Weights of a small spectrogram enhancement model.
Model: 6.43M parameters, arch unet, norm batchnorm, widths [64, 128, 256, 256].
Training: soap at rate 0.004, 4000 steps, batches of 128.
Data: trained on notes from a synthesiser with random patches, 78125 training examples, 6.6 epochs.
Rows from block 13 of a small spectrogram enhancement model, named by matrix and row number. Rows with one number belong to one channel. Each number is 200 + 20 x the weight over its row's rms, rounded and kept within 0 to 999. All counts start at 0.
After each channel's rows are labels from the 100 clips, of 14976, where the channel reaches its highest value: "strongest on" is what is common among them; "band" is the frequency band that holds the peak. Only what is clearly more common there than usual is listed. The data: notes from a synthesiser with random patches.
# convs1: first pointwise conv (model.decb.0.2.convs.1.weight, 256x256x1x1), inputs 0-85
# convs3: second pointwise conv (model.decb.0.2.convs.3.weight, 256x256x1x1, transposed), outputs 0-85

convs1.188,195,214,174,158,208,177,180,195,217,196,173,192,184,189,167,224,207,215,191,245,215,217,167,221,196,208,220,220,204,203,193,225,227,187,197,193,209,196,196,178,207,196,218,200,205,172,220,180,197,178,218,212,217,189,180,201,176,170,195,216,221,204,234,234,220,216,169,184,185,184,180,212,203,222,191,202,186,157,195,215,211,187,173,201,205,172
convs3.188,187,183,173,195,231,198,202,216,194,224,201,187,205,186,229,193,177,209,191,197,166,228,176,189,203,211,168,176,205,197,180,195,219,223,217,208,215,177,178,190,216,189,218,183,138,222,194,222,205,159,194,197,196,205,205,205,231,163,173,209,199,162,206,202,205,170,148,229,204,198,192,188,201,214,204,201,150,222,205,187,233,209,174,200,200,185
strongest on: gate; noise
band: 1000 to 2000 Hz; 500 to 1000 Hz

convs1.150,177,227,178,197,155,200,191,204,239,224,188,199,232,201,188,185,184,196,195,194,185,214,154,217,192,194,195,212,208,202,178,179,218,191,241,196,208,167,190,180,205,227,160,189,184,180,163,190,187,241,222,199,211,193,200,200,204,188,204,176,198,204,244,243,206,232,196,196,217,199,215,212,208,182,180,160,213,204,193,213,200,226,183,180,194,182
convs3.150,243,213,200,193,197,173,179,194,243,210,177,175,223,250,214,201,216,244,202,208,199,200,170,180,177,224,197,188,149,234,203,203,215,181,198,233,210,188,174,239,204,208,214,184,226,205,238,179,216,198,192,194,164,183,200,199,193,204,214,202,207,198,193,168,179,226,213,182,223,171,218,225,205,237,210,180,200,188,164,180,192,224,162,186,205,178
strongest on: high-pass; ring modulation
band: 500 to 1000 Hz; 1000 to 2000 Hz

convs1.155,214,200,200,188,227,167,225,177,180,192,191,229,200,160,183,157,250,229,208,197,188,205,169,177,157,192,194,209,152,189,202,178,222,218,195,202,195,213,203,182,222,212,199,174,155,184,139,207,203,228,206,206,209,196,192,175,171,185,218,138,190,196,236,201,192,230,194,173,187,229,183,171,194,206,225,201,186,219,203,203,216,213,239,171,197,219
convs3.155,242,226,182,212,189,169,186,201,212,228,210,163,198,224,199,193,176,215,212,205,201,192,217,207,197,154,192,158,208,196,202,214,226,181,158,204,191,199,191,201,202,189,190,189,217,205,151,185,221,217,204,183,193,198,184,200,220,222,225,176,213,164,226,179,222,207,198,204,206,199,194,181,218,189,205,224,190,181,181,207,198,214,190,183,195,194
strongest on: high-pass; saw
band: 1000 to 2000 Hz

convs1.210,239,205,177,222,212,219,186,178,199,241,218,212,191,159,180,183,185,210,208,163,231,194,140,208,162,201,200,252,185,212,206,183,212,207,198,239,172,217,170,207,237,213,198,189,199,216,196,197,204,174,207,213,226,204,153,195,205,198,179,206,220,210,231,161,238,209,208,173,200,183,184,235,229,229,201,218,195,202,201,188,231,228,218,174,209,216
convs3.210,248,159,176,199,184,217,202,204,214,190,216,207,168,224,194,204,186,148,206,178,192,226,148,206,223,192,183,215,215,237,203,178,210,192,223,218,209,193,203,198,205,147,194,228,244,207,198,208,213,202,176,170,202,239,211,175,184,174,215,201,194,200,206,183,166,140,172,262,208,179,238,186,191,215,179,199,218,194,217,212,213,220,204,191,195,180
strongest on: gate; drive
band: 500 to 1000 Hz; 1000 to 2000 Hz

convs1.254,176,184,160,174,237,224,179,191,217,222,193,202,224,156,201,214,215,208,180,162,199,206,201,200,191,188,182,223,211,206,190,170,185,196,176,193,193,209,200,184,175,198,143,162,176,184,198,203,142,189,229,182,161,209,199,217,204,224,181,176,159,147,183,218,207,154,215,194,197,212,191,207,201,193,205,186,208,204,181,197,219,208,246,179,192,195
convs3.254,226,217,190,208,228,195,190,240,169,216,191,210,195,180,205,201,228,210,210,216,205,200,182,215,171,192,202,179,178,190,155,171,176,197,212,177,186,212,229,175,211,211,211,192,197,186,212,194,209,218,206,170,199,217,193,212,173,225,174,255,204,229,199,228,197,161,197,212,209,211,195,181,181,212,201,215,183,190,193,197,211,197,214,205,169,221
strongest on: bass register; filter: low-pass; triangle
band: 500 to 1000 Hz

convs1.111,218,207,193,213,171,214,199,278,236,207,232,196,207,203,214,200,184,192,178,202,186,199,207,199,202,188,207,215,207,214,218,180,216,220,196,199,175,209,177,192,160,223,178,207,198,189,193,218,170,231,213,176,178,187,240,199,225,200,213,194,197,167,216,186,157,190,200,203,204,191,166,214,192,253,226,211,212,208,194,194,200,190,209,208,215,201
convs3.111,207,198,213,175,191,214,181,233,202,187,203,199,218,188,186,188,186,185,178,190,203,200,240,211,231,206,199,202,200,205,193,205,202,188,200,163,209,217,160,205,208,166,228,209,170,178,214,186,193,204,196,216,187,178,164,213,210,206,235,182,172,187,199,190,209,199,197,212,213,192,204,222,167,205,166,225,210,171,211,180,212,207,174,157,197,190
strongest on: swell; noise; high-pass
band: 1000 to 2000 Hz

convs1.118,172,177,188,222,169,217,206,212,196,182,201,201,170,188,186,212,222,236,216,207,216,205,182,196,165,193,179,189,200,180,194,194,192,239,204,209,200,207,182,181,149,206,182,183,229,201,190,218,167,198,185,209,184,209,197,186,212,170,207,194,198,186,211,248,192,242,178,174,187,210,213,223,202,159,188,220,189,177,190,189,207,154,208,219,200,176
convs3.118,203,229,219,215,205,229,207,183,205,243,196,204,210,169,200,163,220,209,186,185,193,217,192,238,225,173,171,184,201,184,196,197,217,213,169,199,244,202,218,208,169,173,197,185,209,230,204,172,213,183,206,196,189,167,217,238,199,201,230,221,217,190,229,196,206,214,180,185,210,165,171,217,177,207,192,188,222,225,183,218,179,209,201,222,183,220
strongest on: echo; drive; pad
band: 500 to 1000 Hz

convs1.161,235,234,156,185,226,189,186,183,228,181,217,214,179,198,196,227,187,227,188,210,182,185,204,174,194,189,214,200,150,216,237,183,210,203,177,195,200,190,195,163,217,190,170,211,194,194,233,236,167,214,168,231,202,240,182,183,175,213,191,214,180,208,182,218,176,193,196,178,216,205,211,214,210,199,210,204,198,231,221,224,214,194,191,183,204,201
convs3.161,185,211,187,206,220,228,197,195,188,165,231,164,176,212,226,210,218,196,173,187,189,212,190,203,189,198,183,172,191,168,188,160,189,224,223,232,193,220,220,162,191,196,228,187,224,205,217,250,188,230,180,175,241,207,219,206,171,196,186,218,191,196,220,207,159,199,163,227,174,207,174,210,193,203,215,194,222,205,180,223,179,194,218,206,185,198
strongest on: bass register; gate; drive
band: 250 to 500 Hz

convs1.136,193,177,191,217,213,183,202,188,188,197,209,206,161,208,192,213,211,199,173,180,236,207,209,183,224,183,200,203,210,153,192,186,206,209,174,161,210,221,193,245,194,220,219,200,186,203,205,231,215,179,197,237,162,200,229,195,206,210,180,204,179,183,218,207,185,182,196,169,173,215,203,225,197,205,214,245,217,233,185,225,236,181,190,220,193,181
convs3.136,204,197,200,203,182,204,198,214,158,237,193,207,217,206,182,189,209,210,191,197,181,198,203,178,195,181,193,200,169,170,182,208,176,198,187,216,155,234,229,193,201,209,208,193,156,184,198,187,206,193,199,194,247,197,230,142,189,173,168,181,180,183,217,203,226,190,208,216,181,189,195,202,207,196,183,210,199,179,197,205,178,203,200,193,198,183
strongest on: high-pass; swell; oscillator: noise
band: 500 to 1000 Hz

convs1.79,225,230,215,197,215,181,203,218,215,173,217,182,206,206,213,167,202,196,251,226,236,214,220,247,185,214,185,210,190,166,212,193,226,206,209,226,208,194,178,197,174,198,201,243,196,217,211,226,268,140,223,210,196,236,194,188,199,192,197,193,192,231,200,191,237,221,216,161,224,202,197,199,206,198,212,196,212,176,186,209,185,193,205,182,182,202
convs3.79,185,212,204,206,230,193,196,194,185,191,168,230,202,226,201,204,156,219,200,207,174,238,188,188,191,182,200,208,220,210,182,191,194,174,197,164,193,185,195,182,217,194,239,179,227,239,236,152,180,232,196,170,234,209,182,192,198,187,205,159,218,229,212,173,162,202,229,198,205,197,215,169,203,230,241,184,208,222,210,189,161,183,176,192,191,206
strongest on: noise; drive
band: 1000 to 2000 Hz

convs1.85,198,187,217,168,168,199,180,235,211,211,222,216,198,230,188,204,172,196,186,156,182,188,182,240,197,212,185,193,190,219,195,202,174,201,215,233,221,234,186,200,192,184,210,196,219,176,184,178,183,195,200,166,179,197,212,217,176,223,179,199,176,188,233,201,194,190,209,205,208,204,208,187,210,264,191,203,163,192,180,196,186,186,214,216,185,194
convs3.85,249,239,184,204,186,195,197,195,191,199,208,179,204,183,230,210,190,217,216,202,218,218,184,224,186,188,195,173,211,184,199,212,164,227,200,218,177,196,216,185,143,185,220,179,210,202,199,225,197,255,203,203,178,176,166,197,229,190,171,179,171,187,174,206,200,202,207,239,212,194,207,225,213,211,214,219,245,210,205,198,209,243,166,206,180,210
strongest on: noise; high-pass
band: 1000 to 2000 Hz

convs1.142,168,203,196,249,264,193,180,196,187,173,212,182,245,194,206,181,199,193,197,161,194,195,175,202,191,199,190,226,188,211,203,201,171,211,189,215,216,209,200,166,205,198,208,184,206,201,211,220,212,207,202,201,201,221,193,197,189,174,200,229,172,207,186,203,196,195,206,186,207,192,216,204,198,212,175,184,227,193,215,200,205,177,179,153,182,236
convs3.142,203,191,208,209,176,200,229,227,180,184,200,202,185,183,214,181,210,207,194,198,149,183,199,191,204,193,162,176,234,175,181,202,189,226,205,226,189,207,205,196,194,205,190,184,175,241,192,216,225,214,186,213,214,207,187,221,189,217,170,207,210,153,213,177,211,226,177,198,177,227,202,203,163,206,231,220,202,196,203,196,184,232,204,197,256,194
strongest on: bass register; detuned saws
band: 2000 to 4000 Hz

convs1.181,180,181,207,214,214,188,186,198,199,199,195,215,224,236,221,210,178,209,199,276,263,200,210,204,196,210,176,190,203,196,221,174,162,175,203,152,205,206,196,221,192,205,183,222,210,211,198,184,196,195,211,195,207,164,166,207,201,207,180,176,236,200,187,182,209,237,188,185,174,201,208,180,191,205,212,192,203,200,206,208,197,206,190,183,205,219
convs3.181,213,166,211,214,219,187,204,204,148,227,195,206,205,224,228,193,214,201,196,230,189,205,242,202,218,193,212,175,231,174,200,193,206,202,208,198,183,224,213,184,171,174,190,205,199,221,178,220,209,201,196,226,205,166,222,182,167,190,171,201,197,178,168,221,187,221,207,215,201,234,163,212,222,178,208,223,198,183,159,196,185,202,168,228,200,186
strongest on: gate; saw
band: 1000 to 2000 Hz

convs1.192,225,246,191,168,167,215,188,206,189,203,189,223,205,175,196,181,175,225,178,176,189,206,183,218,221,182,212,236,201,213,196,197,183,190,181,228,185,185,197,188,201,213,211,202,211,220,192,209,216,211,186,180,221,221,181,231,192,214,196,186,247,172,216,251,186,205,190,215,194,169,206,200,196,161,184,189,162,211,193,203,198,222,220,221,175,210
convs3.192,253,185,193,175,192,203,220,227,170,178,179,206,202,220,190,216,197,191,224,203,211,188,159,168,201,211,181,187,185,206,225,233,181,187,174,224,200,157,223,192,215,196,190,204,225,157,208,221,225,186,195,231,203,198,186,193,200,188,175,204,198,178,234,192,205,210,191,196,212,201,209,217,173,181,204,218,218,219,186,224,213,221,229,179,231,199
strongest on: bass register; inharmonic FM
band: 1000 to 2000 Hz

convs1.193,211,186,221,219,214,177,188,195,221,181,195,187,182,230,178,215,198,185,185,281,217,187,196,202,198,203,198,195,228,190,219,230,234,248,236,197,183,202,217,190,197,194,197,214,175,223,194,211,235,211,237,200,194,235,239,226,231,211,197,215,202,169,167,179,161,227,206,156,173,202,201,216,201,211,200,230,218,210,228,211,212,215,164,200,173,211
convs3.193,187,204,185,176,233,210,204,187,229,195,190,218,169,191,190,203,212,156,168,158,196,243,172,219,188,187,191,187,179,201,197,238,214,205,209,195,207,223,160,212,189,199,204,221,188,184,207,218,201,200,217,196,188,207,207,222,190,217,216,204,215,231,210,180,193,228,206,181,236,163,181,178,178,193,208,165,191,191,194,196,194,230,218,202,226,201
strongest on: gate
band: 1000 to 2000 Hz

convs1.88,192,197,201,207,200,190,220,222,186,177,201,189,157,206,202,202,205,223,213,202,191,255,216,234,213,209,205,181,185,208,196,196,220,176,194,164,211,179,214,165,195,215,203,192,225,183,220,188,196,233,192,210,200,201,179,187,217,190,188,172,204,202,203,152,173,204,208,188,189,216,217,195,174,203,182,191,183,199,170,210,195,180,189,175,202,192
convs3.88,175,176,229,211,214,183,186,161,203,204,200,207,210,232,202,191,197,182,192,180,192,166,195,227,189,226,186,188,224,187,236,201,197,211,204,207,202,193,187,222,177,170,193,205,172,215,140,200,196,218,172,211,200,205,198,218,229,220,152,224,211,208,218,208,233,211,199,185,147,193,215,217,229,184,192,179,212,217,215,198,215,211,219,174,202,224
strongest on: swell; high-pass; oscillator: noise
band: 500 to 1000 Hz; 250 to 500 Hz

convs1.179,198,193,178,194,187,217,233,241,228,173,180,213,180,199,209,202,244,225,175,111,214,191,215,199,198,179,185,160,175,224,189,232,236,197,186,186,209,201,208,196,219,176,231,206,212,170,194,207,213,201,193,180,220,206,229,197,231,235,194,216,213,202,226,227,195,205,215,194,201,203,196,219,178,217,171,204,224,157,178,190,201,205,203,212,187,229
convs3.179,221,193,183,188,194,185,200,201,193,182,179,200,207,178,217,195,210,195,188,224,185,201,235,181,181,174,197,218,253,191,224,239,182,228,233,195,199,235,207,201,212,217,198,173,186,191,233,160,183,198,170,181,191,215,206,207,190,194,210,199,183,197,184,242,200,210,225,204,194,192,222,203,186,203,197,184,183,242,209,221,185,186,223,159,209,209
strongest on: pluck
band: 500 to 1000 Hz

convs1.73,201,179,222,224,219,194,166,209,188,188,207,190,191,180,206,221,191,191,187,217,173,170,189,214,206,187,205,206,186,181,208,187,148,191,220,171,254,211,207,184,218,167,161,178,175,229,219,192,199,195,189,219,226,210,197,188,186,188,211,210,205,187,262,168,221,195,198,195,176,169,175,176,223,250,188,254,230,208,195,207,208,190,222,183,218,159
convs3.73,224,213,190,180,232,194,191,207,213,205,217,212,205,206,219,216,197,163,199,180,199,220,178,208,224,221,204,181,200,203,180,210,172,183,213,219,240,200,217,221,205,197,161,193,170,201,236,179,189,261,155,207,174,189,163,209,237,221,200,194,187,202,195,155,210,204,229,176,175,177,186,204,195,205,182,187,221,232,208,208,179,228,189,204,197,227
strongest on: high-pass; noise
band: 500 to 1000 Hz

convs1.230,199,206,191,185,206,197,217,173,232,191,214,184,219,225,249,223,195,177,175,189,176,197,217,179,215,199,181,190,206,178,167,211,180,152,204,194,217,207,184,196,202,208,219,176,197,210,208,191,228,173,194,203,203,213,185,217,218,206,242,187,209,199,192,225,201,190,181,184,174,199,176,192,187,205,190,190,177,174,221,146,185,187,178,172,206,195
convs3.230,207,215,179,218,214,179,249,190,205,220,229,229,209,204,239,205,203,208,203,170,210,196,183,224,219,196,221,201,185,201,174,182,205,190,220,205,244,226,205,188,207,188,181,209,205,191,219,201,166,193,187,207,199,206,189,207,217,197,221,197,164,246,218,207,260,188,180,209,179,160,179,212,182,176,194,184,175,242,190,236,204,228,218,216,158,230
strongest on: pluck
band: 500 to 1000 Hz; 250 to 500 Hz

convs1.82,223,221,230,199,203,203,205,207,218,186,211,192,195,198,196,203,208,213,203,198,213,196,198,206,188,226,162,211,186,227,200,212,184,174,178,223,182,222,145,197,223,204,246,183,214,180,183,229,188,170,229,208,183,200,162,228,163,182,227,224,142,177,187,210,192,221,213,197,195,204,220,207,192,194,217,205,192,233,209,216,182,222,207,188,205,224
convs3.82,214,216,155,224,208,172,190,223,211,228,230,173,192,208,194,218,182,188,207,183,216,203,226,233,166,209,170,225,205,211,178,200,209,198,205,207,218,212,198,212,197,183,205,202,219,177,188,187,176,184,181,156,185,213,210,167,228,195,211,207,176,220,183,193,197,207,202,213,214,180,211,205,189,215,164,205,161,206,214,199,187,225,197,213,226,233
strongest on: bass register; swell; filter: low-pass
band: 500 to 1000 Hz

convs1.20,228,215,216,199,201,183,214,205,186,169,225,191,196,206,215,171,205,219,216,204,229,182,204,204,199,210,177,210,176,219,197,180,208,228,238,199,207,223,200,196,164,178,180,184,182,200,207,178,199,182,214,147,221,207,217,205,246,195,224,228,178,212,190,178,234,211,220,174,178,236,205,224,179,190,156,215,194,202,200,216,166,214,171,217,221,216
convs3.20,176,255,209,172,211,217,221,186,235,174,195,184,207,203,218,186,211,170,162,198,227,176,185,207,214,207,194,167,187,234,182,186,203,172,188,200,204,193,209,192,181,207,207,195,204,192,234,148,201,172,168,234,229,192,155,197,204,195,193,210,212,225,204,211,199,235,185,216,205,210,195,246,181,185,177,214,203,220,225,190,195,200,216,185,169,199
strongest on: noise; pad; drive; filter: no filter
band: 2000 to 4000 Hz

convs1.185,217,191,181,214,219,228,182,177,203,200,219,190,192,192,208,209,179,225,203,228,218,199,161,208,202,216,162,195,204,206,229,218,206,198,199,149,204,195,215,212,216,183,209,180,221,188,229,214,222,168,212,209,227,186,176,182,218,219,197,217,209,187,197,172,243,226,191,183,146,170,188,193,254,196,180,229,200,182,217,215,199,162,202,191,228,206
convs3.185,205,189,204,162,204,199,198,173,212,160,190,227,195,204,201,216,199,186,205,256,246,210,209,156,205,225,222,217,228,200,177,187,204,204,177,235,210,204,223,230,173,190,208,217,184,212,211,192,195,217,160,234,183,197,222,204,206,216,240,222,191,194,223,201,177,173,165,205,177,217,192,157,197,196,219,206,205,211,186,218,239,214,174,166,220,245
strongest on: high-pass; ring modulation
band: 500 to 1000 Hz

convs1.11,204,201,216,203,156,210,168,118,177,192,192,224,171,214,188,162,177,209,226,190,191,246,206,209,214,190,194,184,238,203,202,188,160,175,189,206,182,191,177,208,174,186,220,199,189,174,174,219,189,220,186,213,227,195,204,189,186,165,194,210,186,219,192,162,190,187,187,272,220,222,226,192,207,181,231,193,178,213,188,192,206,189,186,141,213,215
convs3.11,201,171,207,196,192,225,178,193,202,191,220,204,199,159,201,183,189,174,221,169,181,212,204,227,198,223,218,201,213,210,231,213,227,196,186,196,173,209,203,197,193,187,184,171,175,206,200,251,175,211,185,204,184,201,141,183,185,212,230,221,175,209,211,183,230,240,193,182,202,230,192,168,180,208,196,187,179,222,221,214,204,202,228,224,185,184
strongest on: swell; high-pass
band: 500 to 1000 Hz

convs1.25,192,184,203,210,197,221,195,199,213,194,186,178,218,182,171,193,213,223,186,224,199,237,216,217,226,207,226,204,196,243,179,210,190,193,185,202,212,206,206,178,178,183,198,223,221,202,185,201,193,204,236,243,193,200,198,176,174,202,163,217,183,225,186,201,176,193,205,179,210,198,172,248,190,239,204,204,203,216,209,161,192,200,181,177,221,182
convs3.25,193,204,213,195,202,216,200,169,194,156,185,185,227,152,234,235,220,207,227,183,212,194,189,214,184,199,214,152,209,169,186,178,204,170,221,205,208,177,181,184,177,178,180,203,220,182,215,201,183,191,195,228,189,196,217,206,202,207,191,226,228,188,204,203,216,185,210,198,182,191,167,206,199,203,190,217,195,214,194,205,208,203,219,235,202,217
strongest on: pluck
band: 250 to 500 Hz

convs1.255,195,177,189,225,163,197,183,215,197,197,211,204,196,203,208,195,210,189,235,223,180,220,212,199,237,185,195,183,189,192,214,210,206,207,154,211,216,212,190,202,198,229,209,211,178,240,219,184,222,219,171,186,181,148,245,177,157,195,209,215,219,189,213,211,233,200,165,240,200,203,204,187,215,179,212,188,208,241,183,195,178,171,219,211,203,185
convs3.255,203,216,200,225,214,207,183,145,228,186,190,199,183,214,199,189,200,185,212,184,217,199,172,173,191,218,230,196,204,195,179,181,194,158,221,217,228,147,236,186,217,201,215,185,189,207,193,203,167,248,162,235,180,224,198,187,217,198,250,185,229,211,201,179,196,217,182,232,224,183,226,189,189,202,197,197,174,193,216,188,198,201,195,224,200,205
strongest on: bass register; inharmonic FM
band: 2000 to 4000 Hz; 1000 to 2000 Hz

convs1.87,227,194,231,175,217,177,189,184,203,191,194,218,185,207,210,184,183,214,193,214,167,191,195,198,209,196,155,171,219,212,234,243,187,209,209,182,221,166,201,195,225,224,210,224,193,197,185,219,238,190,206,170,216,209,193,211,190,230,178,208,206,192,190,198,195,191,217,205,204,212,206,170,211,192,228,181,220,190,199,212,184,180,167,192,199,196
convs3.87,193,186,221,186,193,207,171,191,214,185,178,193,184,218,238,196,197,196,204,188,193,202,210,185,199,199,211,189,182,197,206,221,232,181,196,174,223,196,224,185,196,161,190,215,220,198,196,201,212,178,217,228,202,201,189,215,238,162,193,206,186,201,205,207,245,233,155,222,163,225,193,203,189,182,189,199,181,206,161,217,212,188,227,177,193,181
strongest on: gate; triangle
band: 500 to 1000 Hz; 250 to 500 Hz

convs1.84,177,238,199,190,196,228,209,198,205,166,187,206,199,205,202,212,200,214,191,193,167,192,224,180,153,177,202,182,189,172,219,216,223,192,185,183,194,207,213,229,165,231,194,232,213,177,211,239,224,206,184,190,208,228,218,203,204,183,193,194,200,206,223,181,176,132,245,206,210,195,204,206,195,203,175,214,196,203,188,169,210,182,215,198,213,190
convs3.84,189,188,194,235,177,214,184,227,189,232,216,232,201,202,185,209,197,178,197,196,219,194,217,191,188,183,177,194,185,161,175,197,223,238,187,194,176,187,206,178,213,183,208,201,179,226,238,190,219,173,211,235,218,191,202,207,183,228,202,178,174,195,184,181,209,189,193,211,189,201,167,209,212,207,228,212,196,248,194,202,208,253,259,203,185,233
strongest on: echo; pad; drive; noise
band: 2000 to 4000 Hz; 500 to 1000 Hz

convs1.217,225,215,206,177,192,231,162,200,209,220,212,182,200,206,207,198,213,221,193,179,220,177,188,205,219,207,221,190,202,196,227,221,240,235,191,180,209,197,205,209,209,171,169,257,174,194,171,204,175,197,185,209,218,196,169,229,190,198,192,207,216,214,218,181,208,200,196,171,166,201,200,214,214,211,218,190,225,161,206,182,189,189,198,221,212,203
convs3.217,159,232,193,210,218,192,210,222,198,201,193,187,199,227,205,201,215,205,202,208,229,232,222,185,204,173,213,170,199,168,182,252,192,215,203,190,173,215,234,186,233,221,206,198,198,193,221,188,237,213,229,203,225,208,204,201,210,215,223,185,271,195,181,166,212,184,198,162,183,190,210,187,238,200,213,193,201,210,212,215,168,194,185,173,172,198
strongest on: gate; harmonic FM
band: 2000 to 4000 Hz

convs1.53,219,197,180,171,197,172,208,218,195,178,167,205,206,219,187,177,246,171,208,168,178,204,192,234,188,207,190,201,211,191,219,236,201,197,188,198,200,187,208,206,178,205,197,186,210,213,187,172,175,176,206,193,198,198,179,221,190,190,218,210,185,181,260,217,219,224,196,233,188,201,156,221,211,192,221,207,212,208,189,211,203,187,231,208,193,210
convs3.53,171,193,222,202,194,214,216,217,183,193,179,191,192,178,240,203,206,203,203,196,239,178,163,234,205,199,169,173,231,201,194,191,186,185,215,197,193,221,195,211,167,201,194,167,215,160,203,155,209,192,193,193,192,181,232,223,227,223,202,216,235,204,178,185,207,229,204,215,190,245,200,220,232,218,204,177,203,174,221,242,193,185,180,214,196,175
strongest on: echo; pad; drive
band: 500 to 1000 Hz

convs1.242,219,210,206,193,186,198,169,198,180,187,213,201,207,206,183,208,175,181,206,139,184,198,164,185,189,221,187,225,195,217,208,210,209,184,178,187,207,194,183,170,210,200,219,178,218,209,177,168,196,213,215,219,179,216,201,208,227,239,188,207,179,198,198,189,206,217,215,199,183,178,205,162,197,203,224,205,234,210,198,234,180,165,229,218,188,188
convs3.242,172,195,219,243,181,162,190,197,200,207,231,190,179,199,192,233,209,194,168,186,158,211,178,169,217,200,204,205,177,189,217,206,196,193,190,207,219,203,232,200,181,200,234,240,188,187,206,226,195,194,231,225,215,210,222,204,172,199,206,243,236,231,204,199,200,206,210,181,201,175,210,194,178,180,213,188,218,183,195,228,215,247,188,219,194,200
strongest on: gate
band: 500 to 1000 Hz; 250 to 500 Hz

convs1.7,190,242,189,203,210,206,180,224,208,189,204,206,176,210,208,181,179,183,179,226,200,234,239,201,207,194,194,187,241,205,240,195,184,195,200,187,237,231,223,198,192,205,161,191,181,214,178,197,203,241,209,235,175,198,198,187,193,206,208,201,204,195,221,220,192,197,214,193,192,175,210,214,209,203,218,192,233,219,197,196,187,209,206,186,198,207
convs3.7,221,239,189,182,186,193,199,211,220,211,233,199,229,185,195,192,219,220,198,180,208,223,168,172,172,193,217,213,200,218,189,191,223,164,215,195,178,203,201,210,232,216,190,199,192,225,211,204,207,166,196,196,192,202,217,187,230,182,206,186,167,193,199,188,216,232,208,211,184,214,186,144,185,232,219,178,226,163,163,238,173,185,169,203,182,211
strongest on: pluck
band: 500 to 1000 Hz

convs1.173,234,181,164,219,176,201,214,199,189,210,197,201,214,213,202,150,205,229,208,168,234,182,179,210,199,193,203,185,194,260,204,202,200,198,207,214,183,222,215,200,211,212,192,199,181,221,182,176,163,177,226,180,214,185,190,191,198,175,177,190,199,195,195,195,222,209,207,151,187,190,211,201,182,201,195,188,166,225,235,222,159,194,196,229,224,175
convs3.173,233,191,170,199,206,192,235,178,202,226,187,214,181,213,210,215,182,159,199,200,207,199,175,178,203,187,215,208,228,198,203,202,190,192,179,197,201,197,189,222,183,217,145,215,216,187,222,217,196,199,195,188,211,193,194,204,213,166,187,174,194,186,236,208,158,226,205,219,195,194,203,177,206,211,202,188,217,177,176,227,172,206,219,226,223,175
strongest on: pluck; echo; drive; noise
band: 500 to 1000 Hz